config = dict(
    model='image classifier',
    dataset='larger renderings of crowded toy scenes',
    train_examples=90422,
    image_size=32,
    crop_scale_min=1,
    horizontal_flip=False,
    color_jitter=0.1,
    cutout=0.25,
    targets=['count'],
    num_classes=7,
    arch='resnet_bottleneck',
    norm='batchnorm',
    activation='relu',
    drop_path=0.1,
    depths=[2, 4, 4],
    kernel_size=3,
    stem='single',
    avg_pool_shortcut=False,
    dropout=0.1,
    widths=[256, 512, 1024],
    loss='cross_entropy',
    init='kaiming_normal',
    residual_init='zero_last',
    optimizer='muon',
    muon_scale='original',
    lr=0.018,
    momentum=0.95,
    nesterov=True,
    orthogonalizer='newton_schulz_5',
    adamw_lr_other_params=0.0027,
    grad_clip=1.0,
    steps=6200,
    batch_size=256,
    epochs=17.6,
    lr_schedule='step',
    warmup_steps=180,
    weight_decay=0.01,
    adamw_weight_decay_other_params=0.01,
)
Rows from block 5, named by matrix and row number. Each number is 500 + 50 x the weight over its row's rms, rounded and kept within 0 to 999. All counts start at 0. Numbers have three digits each. After the name is the row's rms in percent of the matrix's.
# convs0: reduce pointwise conv (model.blocks.5.convs.0.weight, 128x512x1x1), inputs 384-447
convs0.0 098:554475556489457528515450441482438461528473497442543488568489567529650419550496551544488448409501447477534459458533516419553521565510524486462485489504499456512469523482552443495488542489490478
convs0.1 102:370467416475492487406535530460448561498545587509482526489512565470491461380500511465523523472526536448499487431489506491435479584612483466491514482527523446444488455482546414509579495552502578
convs0.2 106:439476402492443439593465625493497515602514457482510459473495550593488499604407573485494562493482503445466447433440551470502508508373536537491537559504505509523422455485522562535535495471500513
convs0.3 105:472418514520572564543563567486544492546482459517486598504503439466464442486550461473510563512511567540505560420471524406565560493502450573440555619538429465529456504432535435463460563562413542
convs0.4 100:441525542527395499569498460471509476505522517448518526438539514461576481546480529501496415515521417589509490538462516481378515569545489451432479462449505571411459470506453473507386482602480493
convs0.5 108:520532459513557520416550484454498532516511518588495483487497435535455546458555565377476563520455518560465496478506472523493490591506479426447421582589481514542486485451509483468511534556507490
convs0.6 090:430427454471414528417595515451518477450462550569587462415496488509501472469449461473502543549529532554594520411453432455606511492510576498483459522455507505511498520550499496501486521479562435
convs0.7 098:473535499544531491442484522572572513538468522548482397528484466439454498592517614452521518596566533534432519465509472563483479536464393607444447451447553483467560485488493554573595512417435490
convs0.8 106:499466477555474437445520457534511428458541545495505538409483559557494536516554515477428515612417504554524560562520560472432454499563503469490411501551361398507544477502466525424498508525566555
convs0.9 103:560615488480520537444449570476544482499445483429564449444503511552496446446593573467524550443564534553520530519482480476517521475489475525429475465476528558479475474522529514509392498512472626
convs0.10 091:511410561540531395503506395436482409540461567435488535469517478492541428564470620471453380541484496526461496565520403416488515396548430500523526568465524377544435516509552466471598483468471492
convs0.11 100:445531494411444469450493527455576474532488525468514521490490474560510511554440506448529462428457488541494514418486571559526515643569503486475538499454465390530450459510471475471470466648514494
convs0.12 104:476510393468425505448430474508442470581489495523453466509514454510516545563468541494506541466554560463481472466515590585436465607528537448478537536506500532507478507438467460597520452504516462
convs0.13 097:556487486484492380501469406560505408401428534437433492499507565508533507468602491426428528395539387372539512484533535508523507604544519514594502544507420528418478493443542509528538496518510502
convs0.14 096:466523442467490507394481556541532412510516567504456559468509526472498476534610506495479423537423486587550539502439492492397523360596480406465562557464491505480578472493496536520447476538493542
convs0.15 098:468408464507455512438496434489455463437435425479488475443454516480437541512529437467468533538540445509469485474521470512495483630471507507445439440474493504521471470519547465532273548495563401
convs0.16 097:582513344540507490434506568436551449460508419515499445532480476547543560463591546500469520487498510464626516537486508477492493546524470451509466429471518391431514568419510571416583603464566392
convs0.17 106:508438427459451495473425502485523541542484482382493486374544466534481464530491485496477493605522472452478446456461409457493521486482511468538504500534418435466533519540429489536460443436516568
convs0.18 104:460435490466485549455436459484450498439473461457484562447510578532461434488587560450478446525484533604487502537473453532397493471499509512560472496555528541573391506430491628601458577504483474
convs0.19 102:505428477425390423537485508574445417603515478490450496500504486538450461497528441519452418545480462459511524472466505471416502465566542388534416466467472508460439487406465461513450496506484501
convs0.20 097:475474490462489499460508482492523418486526573489497458621466435544471574506514502600471522398499430488422483511429407517465484450464461512500509532436460506485506484542485561502491532446486471
convs0.21 107:536483503456425493563490476466513363515436406517416477522452458463516484474455439477417494464378528585547375532485585519500509503403470493474546538491601445470492508468492429541454490487519424
convs0.22 099:393508523576407520494538541535545501536466428458464539449500489444410518451444466494550430455496660525457500575559494556488517564459517426538555433519455460554400513404489507595523445441509506
convs0.23 103:435469503463457521504476548454527481520457452491517519441500476483414477573533414472630467524478575583508504527476556559405486462488476526487551579495484573514534555508475578518441578477535485
convs0.24 098:415487446431558469387577427525513457520558540473530449507518460482452479484526474485508440553513474485452470458488494499481483564520381514426525391534481434522522465508500556457558443592516559
convs0.25 095:468484549457537410463531562464488410378567412459522475392503528451429405563571460442433541565537502456545476482556613500496499448441469426525475442453520512452364520490557467461551535571456573
convs0.26 099:478412512448545525541442552535566648464412517492469536468500515533508436498495505404503494485488405485544495579461462491433497560546496512556559642506534458523507506611526521472617491396490549
convs0.27 099:540529529490565513516435404448466445607575505457481566590453547501498497435498417387568545554458444548469472528529447414563467404609576480491474511551464520461516468456484514442465472486506515
convs0.28 099:418402517468426488572498520518501443477442384539544482527475445486554503525615475562427497457481593482505459557566464518481539427432492550464579453483487501587522479497484503483505505584514495
convs0.29 100:498529530447492492440515411476519555543447448545563518556502564499544463559554468572484469436514437485554424416558486469539540512485464616526507530449505465505604465491602437489555534462500606
convs0.30 097:561520463550485496474497495502443505491434490543455566594487385465513543499517581589471504574500519498520497420451527492515534440597475505494508405518529569407451501458478512499470494448514517
convs0.31 102:485539457474527415544545478502511397497553551386463473579539500457543559606448469466446633445558495448447489411543474517565524458465560548457435486532432514397463508525495483547550572568381506
convs0.32 107:509474575458500485538485461573439460512608491544521523556500485516551509446424521418549462516537563397412444397536547421447536451588447447544497548473494462534545514449470548486463472445419490
convs0.33 103:526469522478548493464498469540497428559424539513483471463476554411469529416455458485446424432517489477448487419448507439419490508511531515460531527504536486417552504496527587426462504547515502
convs0.34 099:488535510489507448535467494452461530482475441453480463435523451526363475519555562523502570462454468433503523630484437479491474419425456508555534482487461424479430441462502524466414450533505445
convs0.35 102:466481488507552485425396623478557490480520514467531546395480606439492478569442567459495476509505502469436510403452436464421507567630502527518494629531465527426545486448516593500533429453467504
convs0.36 099:443478589465540482496610417458474516487477515482522489519478451477522498528436423520543433489426489494580515520481419483634444512368529524541613461455484506541400554476516503504444548464517544
convs0.37 095:428521513523470543413551480564449577459481466501513440416509513559439444522462545520438319594597488372413458575477555520554584585508489544517506552446549511531469508555530468495422463667471490
convs0.38 102:530463488451478491521537656499481544560427443425580580441524510518518411522508366448479559404491468534674464506460526554522504457464563491448479514519479530513600544458491577454562518482489532
convs0.39 099:519544554431472488502511480509494399510462494528451508557486501527473577486551608531478507551493532534489440592534490510568511496613425528400462478511493475560513519532506547528445515475512561
convs0.40 102:458501443489554469470477584580459450552540446469467468508530477493501487508601539440614550483429549545484500524482519517512424420433621406420516401524520567534467486484428494500423481551502413
convs0.41 102:510498412494489501507527552501537394486501435422548513535479476472436520574398446533543570623556454543490526521492527491516482535520535464450453505434449533460464475517466579490562504507522549
convs0.42 100:492499533464442549517547393551486515448500470497384564499436505506612515422432620554460634688576451516505460470507624492392388505570444561496595504435425482474558475470481460556455425420416554
convs0.43 091:556532468446552451542558536459541411563516531550509556508480506451567506567456414441532603481571504527452503465475532406527484392450578478510520460541484523477570475504484474523533437524472471
convs0.44 101:506426504477537516470533411472558411458508416462444550466495462512504478552465489489399519484489456494532495408457517504593495343525578555472508527532546516505475535499489578510526447397515507
convs0.45 095:493436543609526439514483522486491484521498495445487530636465598534561598509433489543353463477543472636435522577487499530457494490534535514556493564464527567499528532439483500537590541501563407
convs0.46 082:547544533502491454560505507565533458422551435482432564465462439553553465483499418533542487506467560438552500526542483416551498412450519442470475577546507480474578510447475454464479420512530451
convs0.47 104:476514432497472464469471454412485557523433500429474445574473443489509484507517526526459585509448423568466491491521538573488528525474535505454442533529429503506412517528467480506488423489481496
convs0.48 094:512580443566507487561532577477518428569510469546515477475511478553561473477467508461464535409470469372468451431544512531463530501462465504535463422477434371412394481493549482495422565444506475
convs0.49 104:527502476526485478532523428439431593420566526481443529499501505492515484456536406436526559512534488510522504520485520464501419461427477447494390622503457504528525516423544472529604476443524445
convs0.50 102:493501443363570497527458401554531540511411461537441495553460549541508520490480420482545459498465465499518503496552463543526374537500501565616472523513558460645460445524460473486555506575494439
convs0.51 107:508443447495399544618519646452451477439500503464570492576471538443473541461517487566477564529576519429480616510577485428505499520336468502530521470487527557446394495454400511483509601373524422
convs0.52 106:516439420322526562550479494521524474401514446562500443489472495486518425529553471527509479464518608546498505431497459545503494457474480495505545517475499574480495489508443489441471491417457548
convs0.53 097:464454430525490469476490448526477495505526380513547459480476491497415471492614492463468470603429562515460522458465575570358460620551495526587522406458457431413520534499387526434540564453467472
convs0.54 094:458517444529518437461537470502504511499572458602480495360473593472472434551499544463541517467520461445466584455517519459558516370549468459520504503477526579404465542552563618464484529547451519
convs0.55 102:486514594443517515534544514456530459609550478496448506499502395475465527520490534477428467546481515483487545392483456597492527492491565471444464510478528563502421499560528517486501479469576449
convs0.56 104:406447560565495500528517534492474548540541384436486513414536558524454450476519494542520557492525507450499427506474449429420512516467464527456411469537483497587478529462467520480424449398444481
convs0.57 094:489423511488455501595522604475578410509483493513417515509500486526480447496521475490637548479471565548527563493527510491529511397718516486471438420489442405503632474563520435445430466645555506
convs0.58 096:423488467342509452493475415543474558448477514507569465470510532446464482507626444521459482521485513482424494522569464483446402573536504523562485506476472377446471508501512519460545531488494588
convs0.59 104:539490518507457504500499396477541532432493411454466485543473471544487510496524418493456488564452490488458511371527519423660497476438449472501480550447500434505470533498589485506551423516491518
convs0.60 097:496525460603518405480466416490488466514501513510476506454497458501466518409489495481530459479504529508457478427516457469528529486557491507445479565477527525518558515533544611561407495455573524
convs0.61 099:478518505413539507558464468462518566533489471483469518493503476431519508410550528471485575437520489491445579490490482512325516593592481489554403573483482469540492503511468561585403583518469467
convs0.62 099:574510495453515511568528480435491560557520436526560519492471443472507465489555508449490580488569540487476499531467473547415504511401531468580554462524533522567593471427471450506439525568290531
convs0.63 099:515609495430560532515512482456471278569504583531531518534521440478569482495494538491539517460469506524469441418412531417427527519647525494491577346508525504515565528500488482523356475515516483
convs0.64 104:421478397529484457432492398498509506503546446468528493603478437480518487573549402411393487564432496495436498524576523536465454467595519481467555529473516490557546466481483587468472524454517480
convs0.65 100:520481523441429437481477431475531497473514495576603533466497486554528461466638468481488535476512590432529512475596541548368525515539525490546448674504439517453631515560507526471528469450558479
convs0.66 097:437476663539498404460553508456541386594517443493443461435451520414503489478477561564445493520547566509518486436439431451545482568552448466451534469453487587477431440536491437529429434604510518
convs0.67 091:510482486437489482464549554551480447441516489448462460630467458548495510437503636456513624500482453471460481365599537652598489471419497449462509525508516476537516542480486483510568467534543391
convs0.68 101:488484559540413436470514497501490476455548616469507480462502453529533494451516544489465568437420478390454531565513500510569567508453504460420433514459537478524523563444489484531525462408580404
convs0.69 101:454556480424513513500525388552477540484518417518442493480474583519432488465494472503515465478588554496443485521496500490553463551491468541492543452508476449502555521418502493526561457554427551
convs0.70 101:441400575566424494458440506478437494501531538421503471508489433542394518523560579516419619381499482585511472502466501498555505599582550534430462466494555473463495471483450452527518447422454524
convs0.71 104:447489503487436433567464555561451462460558542450577506452510476508544587581522496488509454489434524503466553545450460445499538515582424408546505468429490427478417504553489462573487462463445380
convs0.72 102:468501437465570476489513558469422443420472542453516488543512444513495470542530511468515482456537440578451580555470482548445443453559544459478513523480479536488509509566429554520507511458488483
convs0.73 086:469390515532569447585474541471485527471419456511377507539447544485480547531522452456462520527393591495525509488534474463635475447597416481445541471431504455574384486450539504476441603719460462
convs0.74 085:508528503488540559586519489506439529568521481562519535509486437538533521438434436558559576424485471464589504511510497493546488432410522568498484542605471496556450493497492465411493501573485464
convs0.75 107:504494546471499550456539400479504446473505478621575518426486449490520445573465461543472421520529583488529499457484534436477558451532538468563572489553459620464434485425561522522487580609465549
convs0.76 092:572540473565529424485505386481524495480476488453464504529508567472577552473457506510455405519456503572463491564548540687496502462464450496524454461552471580450426518527516578530418559560559532
convs0.77 103:497556544506571453538469479491447403521534459527543473447519394527554463482475437415482506613485507473536419477467535441545493530513517429490403512434609540501376457439493521504538520473495513
convs0.78 106:482527591408416474543463492468496486440567570454489508468542498503583532492399553626490516457492400432510479590484475493500486491435605467435501564486466537507458474476468499503491428421500413
convs0.79 101:495434527509534528478409503531505348508520516532573501397505423508405445431581478432490427413459462451557525452457622516419491560403584500400477512520412430571437567524421490475446542545457540
convs0.80 100:422439466391635524505459446568496506445507537571495483532481431521588466593489374507500473550449501504513444501515594468378512526501491572504647509555504527510465471539556459499571489383509512
convs0.81 097:486501494393491518439523506556482628435506428479510450473542391490397486492430544582473488409496394480502557513475455510469454524438589500436518505473535534502462500435443509587477534389546502
convs0.82 092:506426568423529400486466447483474582559489509534509559439479446463529538514484486510474561406475423534576516586545508510547577496605482490471558337496518471551429522497542471439495578606497460
convs0.83 091:558473465526536420458433457480468487465481561361454532510480520543569530442458465561478483487423516474513583487448596483423527518536481465479529441524434531495487480487463528450433455404502501
convs0.84 104:419462495555459511543546479482407479554481543520512501511523524499473490517424519616522458485465540596483472449501484462436424454507503422441453463488551579462619478466455473498401501488553447
convs0.85 098:460462512491483499518493368550426453354498491468474447458514523582457508501591526504488563473406629630572477539513440464476571476512528481533519482453530387559508524459529586479420567529503447
convs0.86 104:480534408310607505492520473552406499478474465520471532556532460550436485492507376394529433441493447515544431513544531509518486513521467530433509503511608548424483517486510428513501513463517545
convs0.87 099:557582474472485495515491547484518492507548472449482475438511517472442520456547477509622531530467486573543484473572468462551530463511529469560511578506548479440574500529504441569571492506549445
convs0.88 103:553478494507542455435491545523430685474518450490403508482521497492471461454521597389590532465477516474464506513412500514579461561486543589453564529459542521594445513469506424434584509476481543
convs0.89 091:488453530533467408457498522511476474464485435457448421523480529619445508494508444587479531434463464514553562433425527622479480491515548486501497483439469566454375571526460552478496505514478469
convs0.90 106:511472540482519491470508585564532425533514419544483563582519469491514396468532492646596500563481508465538596459473451475483444371522448540513565542520533496542569455419500460490283528551499558
convs0.91 108:530466513483442507617438571552455483444523458514581498555538477470495430492511457555515505550538557387526578439552533466479477549348481461497520474518624468572491500501476443496528495456533568
convs0.92 105:517474481517507530523500479469458460495483442429514528452482529470529494518524447461460465478536449482527499566493494572460483494515547518495498528481524505497487522421461485486685561458492431
convs0.93 100:463487584503439496464469402515592487502460453425499456598534473431529481559534552449469385548487495580532528485572488452525491416554520468485471573549478436473602499564478535482387419527492494
convs0.94 106:578450482559475498552461481527494491547434494502461450525500476518434516443419459472638522463426524542469467674551495503544493510353507415463481499498539476603475490582504466566481464497504467
convs0.95 097:424541518453517441468518416533513391509535469572483455603472443514521522512456532468541522437525514531452543485618538440619482447521480447548497557473463485540518507532450447436476478461479565
convs0.96 107:553510586471531479503522538511468483474475490492474507489440475474492418462523461472542461417427476423490528613446519494538554403404432391405447523507576517580423496459483497434443475493500529
convs0.97 097:509442493475526534540512503455642564460443485450440510500526589539470534484551630509465561442499489480494453489478471537410539506552530518526539443486436493453527530553520512590509601513550492
convs0.98 103:539445539556483582530501380553655501455494545545495529565476512465467518452482513486537497492487450563454424577464524493496488582377468511526576633530476489496539485514482500442530399496512470
convs0.99 098:469462490386500495424506554496494441446471516576459453500440443614403500561479536506471477504442496520544484477521591491494460524587540476473505465476553461416519511502443369517508512438521490
convs0.100 105:480571461525516559506473526441565365492467503484455467450499521482555508556447587609406433576522539536515512515469462445362596387557516546437492604464421465416505513480402526508476457384542573
convs0.101 102:467530475415597535512522560500496511543507490453549452606519459491445624499507442373429441526538485426481424457500568461432459467544491505491516497445432463478554488537472393555508603507472424
convs0.102 101:487479494487440505504509459508538548574492534569583540647491506504520459524455381435465543512524495439558474469500532502449498542510482497493500432461545617414510532540511479509437471483586417
convs0.103 101:529530554558536493550494552485471498432421503525524498590512502558493492526440467486525486434404445691462518521554508486477486579544529558377523491507534492527447458572541519524575483498447566
convs0.104 099:443484487531465540378548499535542504456552542569558504520489484503445604452577550450491494470529446548568504470521460540542537519593487513511505454471520462499571477498508555447505513430503427
convs0.105 101:506485490527571538490477565514560507474583506521461531580483530566501478486410508491553458512492379575507458424509534464406578645594516441511563505474499531551449466462478605446643577469481467
convs0.106 094:492547465523478565414493448489502440509472495548467462518523518511570529459459645424493502502567559519469558500528571536561489569482520549491434415502541519534418533565441427537438508516609490
convs0.107 108:425517535602499515469473454444430468459520501475454482427485502533498527440607515411502494504480499426404530469485509491453488503426458479598550452498424503536449495496507498546451505523535464
convs0.108 102:439546555461553497447484607400481572463416491467553612564504424539463570565574480566444540444489496517528460497475513529478537424514511535482396519512527563473455467476536460455496509422469446
convs0.109 101:464479565442501442382461448501558596513510468523556529469470392432495500473534410438509483498616534557522476509505539580511456526535450491443572623541455515546402467535466447488517534533458567
convs0.110 100:548435553532486541499518384469531508480497504496491486475498548498471471428417514500447467527474534530459515593485482497532508446443478519459507462528472494542416494573519514555477507406538466
convs0.111 102:522440469539462543466474396468451544500501419502441471411493592493481490382512427442485605578468520484528494619487498505426477463480564464467497455563467539536440465518492552422470452476472534
convs0.112 099:635495470543567444526502559490490398454516531490500487518500482584407392426515514554470626559481515512475579467500483460428465496605453519568503428476495467557512479554483542468557532478581401
convs0.113 103:591479504502556543491475470478507515515523531446465455430488542409552544456445549570587483576533578531488449506533465451502493473552473589455513429563489526484539530429525459433448523568489467
convs0.114 106:454433498575456447519428398459523499498519403423460483405544477519420464537512535518592506473453496477512514480408467518471434471609488468465493526505493431589418549525524498529432463556529540
convs0.115 101:446488461560531502438542423539530421533459393501514522615534485482533475502515460587446473478551516609524477455479512488462535400589497486454476503482516522490495511476496418543514515541486636
convs0.116 103:490468509544506495595491448435479462487481466471582562429538557449480496501487539465526471475434473451451552434494581500440519443572521524522523519489457545417628522486477484483456591578545487
convs0.117 100:433598494457584506533557520498536418513498557409530412428535479550539486513506554484468522504531513494544524498488470585514427338608511469419515443525537547462420467494463506517575494504479527
convs0.118 103:511490499427479483443484563439485541573474450508474537571519520482466490435654485469569415480614449463541579467531534436495392496636501486525565512462596573436343463529470478573564414474504481
convs0.119 091:464469528404470496412526468505485421447507478463480494465505582567514524580442422458559528434439419507609499594526528497418466358420477472495477427452491429463399493524506493483482451436443514
convs0.120 099:605395459546573483639599480433448531550615515479460519577506523470427517510572441491494446563468487418512483497519498530463505527372542540589620412517552398506492513502545520540419549588518473
convs0.121 088:597475475524556501473496443523495451510559442547448434582512536518510500418506462419469506495450500504486573466442513463622591509528625437469439442418486472523463480478512485484584422459479577
convs0.122 100:515468532459464502600603554482534483633461404507494443619440501499385478393525379430410470485499520463547487463474445498459467522469482569477516428465464428457508501560426420424434510525511487
convs0.123 101:541555423590454491467404425519460495510418594499508443499500449481553513556503524444477442549474446357488508482529391455458582434586424498498451469545564441512494492588539507586370467442495511
convs0.124 101:482422451532532542539471464476532544468519473497439500558497529439528524498471457454502460489490505460440509546490523583380510561494451560533464611557455487541514474536472482482603500474532459
convs0.125 098:479583555482453492560461412504601376526531461542496490514519493510632443419525549440523548470584480480507528527466516514422459504460518575538507430552512510419513450435484392600461608475500451
convs0.126 104:521510531447518492510472474454549506567573430433515520503520484422503583459453496403482609552499451385455507498531587441558526587575498466587610487529481407570544509529490460547550524450478473
convs0.127 094:533534425511570477486448441507460395508482487545517477514553488500535544542467486528537460504552463439394468465546456543467543602545504549476492462510593357459448521470458456481549558559536433